A small spectrogram enhancement model, trained from scratch: 39062 training examples.
Rows from block 2 of a small spectrogram enhancement model, named by matrix and row number. Each number is 200 + 30 x the weight over its row's rms, rounded and kept within 0 to 999. All counts start at 0.
After each channel's rows are labels from the 100 clips, of 14976, where the channel reaches its highest value: "peak on" is the class under the peak. Only what is clearly more common there than usual is listed. The data: tunes sung on syllables by a formant synthesiser.
# conv: 3x3 conv (model.mid.0.conv.weight, 192x192x3x3, each kernel summed), inputs 96-191

conv.43,171,255,146,218,188,187,207,203,236,240,246,219,170,241,215,189,245,196,198,141,218,238,145,188,191,193,217,212,199,227,219,247,260,198,214,179,195,151,172,216,210,181,202,174,161,195,199,190,189,202,169,172,244,223,219,247,201,186,196,172,217,197,198,243,193,165,269,240,196,198,199,221,217,177,152,161,261,183,187,152,198,249,192,181,194,225,234,198,232,114,247,139,178,193,210,193
peak on: /ɑ/

conv.119,192,183,180,237,197,173,184,222,185,189,116,219,200,234,130,158,174,192,199,159,232,190,222,223,182,201,168,244,229,175,230,219,194,209,173,197,176,191,148,212,225,265,239,217,215,245,251,232,248,182,221,196,156,253,153,241,215,241,240,216,156,190,173,169,184,175,208,193,199,252,173,198,231,232,207,250,232,170,188,142,190,159,211,202,264,228,208,187,216,193,229,215,210,197,162,232
peak on: /ɑ/

conv.7,198,147,206,202,144,166,156,242,244,179,136,142,203,203,161,120,115,199,265,234,213,199,199,196,180,211,226,179,212,176,171,228,174,181,148,223,200,191,195,211,212,197,174,157,186,238,153,193,205,155,155,218,195,230,194,209,172,195,211,160,230,184,189,274,244,176,214,227,186,173,192,200,179,206,161,131,217,187,194,178,138,231,209,219,194,302,236,180,186,214,166,203,196,187,196,189
peak on: /i/

conv.187,194,213,212,215,155,157,195,221,149,215,231,201,157,206,147,176,261,183,199,205,158,208,244,182,211,223,186,225,212,201,185,197,171,210,185,167,165,191,213,194,248,207,232,202,178,246,243,146,171,206,181,212,173,215,236,161,239,200,183,224,235,172,222,152,209,200,215,183,127,192,231,191,186,186,251,159,193,193,174,182,226,234,211,202,200,237,206,188,219,150,188,202,188,181,120,223
peak on: /i/

conv.140,209,191,212,207,206,199,189,176,226,157,183,218,275,218,225,165,166,214,198,227,249,193,198,228,161,234,144,226,209,231,167,195,182,186,225,205,204,219,185,236,207,130,141,169,177,233,185,164,214,171,196,218,270,212,212,200,186,190,221,253,235,180,209,212,207,194,184,205,191,220,92,207,234,188,234,147,195,197,175,205,202,155,200,185,196,254,267,219,178,161,172,209,198,235,255,158
peak on: /i/; /u/

conv.64,184,172,170,156,174,201,162,243,273,192,226,214,227,168,210,217,182,217,224,191,209,210,247,173,197,200,170,174,142,165,172,178,240,154,218,224,211,203,142,180,211,185,202,193,195,188,178,223,205,210,199,209,216,131,152,153,192,186,192,211,157,220,225,212,204,196,228,248,225,213,143,237,156,210,202,173,221,238,153,252,247,177,166,291,153,210,227,181,213,205,160,276,200,169,192,177
peak on: /ʃ/

conv.67,207,178,228,217,211,221,235,161,249,198,176,230,183,214,229,241,236,220,236,171,189,189,231,272,177,182,190,165,169,192,206,231,234,172,200,221,199,222,169,226,237,211,125,239,188,273,178,127,191,177,278,178,218,216,283,174,204,210,248,206,227,192,219,179,267,182,232,137,221,166,229,211,217,209,210,163,197,236,195,181,198,185,173,193,197,239,223,227,201,205,179,172,207,200,164,181
peak on: silence

conv.151,262,219,210,210,188,227,227,246,175,247,214,215,164,206,187,145,203,248,164,170,206,162,220,186,218,248,212,199,229,172,194,297,290,166,259,185,164,214,247,215,209,223,217,183,209,223,206,219,191,161,178,205,118,146,181,163,198,193,215,241,183,195,218,173,183,152,233,218,189,177,161,170,211,229,167,211,226,207,202,190,194,188,211,178,260,195,181,164,241,186,199,228,194,139,225,169
peak on: /i/

conv.160,233,257,172,220,150,193,235,221,207,183,208,175,261,236,192,190,181,222,154,194,235,156,231,214,237,208,232,202,211,182,207,145,181,172,127,151,185,209,205,181,177,167,120,235,192,225,221,150,199,175,154,210,213,259,232,162,208,203,186,223,224,127,220,245,208,144,243,189,206,198,165,220,226,240,182,188,247,200,224,227,179,244,172,226,193,151,185,217,183,167,188,197,252,207,231,234
peak on: silence

conv.125,222,193,179,189,245,234,242,175,163,275,210,213,204,196,191,178,161,201,196,234,281,171,234,132,185,198,206,124,220,187,189,175,261,230,200,175,178,258,253,198,123,204,239,233,226,206,200,183,187,132,199,224,147,185,155,180,173,213,224,217,150,187,190,227,176,227,282,215,203,205,196,209,208,125,217,201,194,201,204,206,216,214,234,192,237,202,204,156,238,229,146,215,164,164,239,208
peak on: /ɑ/

conv.174,238,216,233,258,149,238,126,167,195,182,138,182,238,188,212,176,218,202,195,219,172,224,180,191,176,238,160,187,114,154,225,184,232,229,199,181,230,181,224,220,137,209,225,148,232,212,200,157,183,166,225,198,191,197,216,247,240,203,185,219,159,171,164,172,183,220,206,236,151,196,165,197,171,232,211,132,224,177,219,179,227,173,247,214,233,200,225,165,189,216,234,201,185,201,187,218
peak on: /i/

conv.134,183,172,208,179,192,151,147,228,187,271,238,201,224,198,202,193,226,183,231,102,215,180,220,213,181,181,172,219,160,157,217,219,271,212,176,175,221,187,165,189,202,188,190,201,148,176,219,231,249,212,193,198,184,276,200,197,145,234,200,162,194,198,126,192,197,232,211,184,244,250,181,273,202,192,194,209,225,169,192,206,204,202,212,184,193,197,151,168,207,173,213,228,205,225,247,214
peak on: /ɑ/

conv.52,235,252,162,196,163,180,241,218,251,259,170,174,149,220,213,225,209,201,199,139,191,215,200,217,185,202,187,237,197,246,173,163,222,224,219,217,232,158,176,213,175,186,190,186,191,172,176,177,132,212,160,180,201,246,220,212,179,145,243,191,194,168,230,205,161,197,231,225,238,164,199,169,245,188,228,199,165,178,191,208,155,240,198,229,203,189,222,206,203,232,165,182,166,186,159,224
peak on: /ɑ/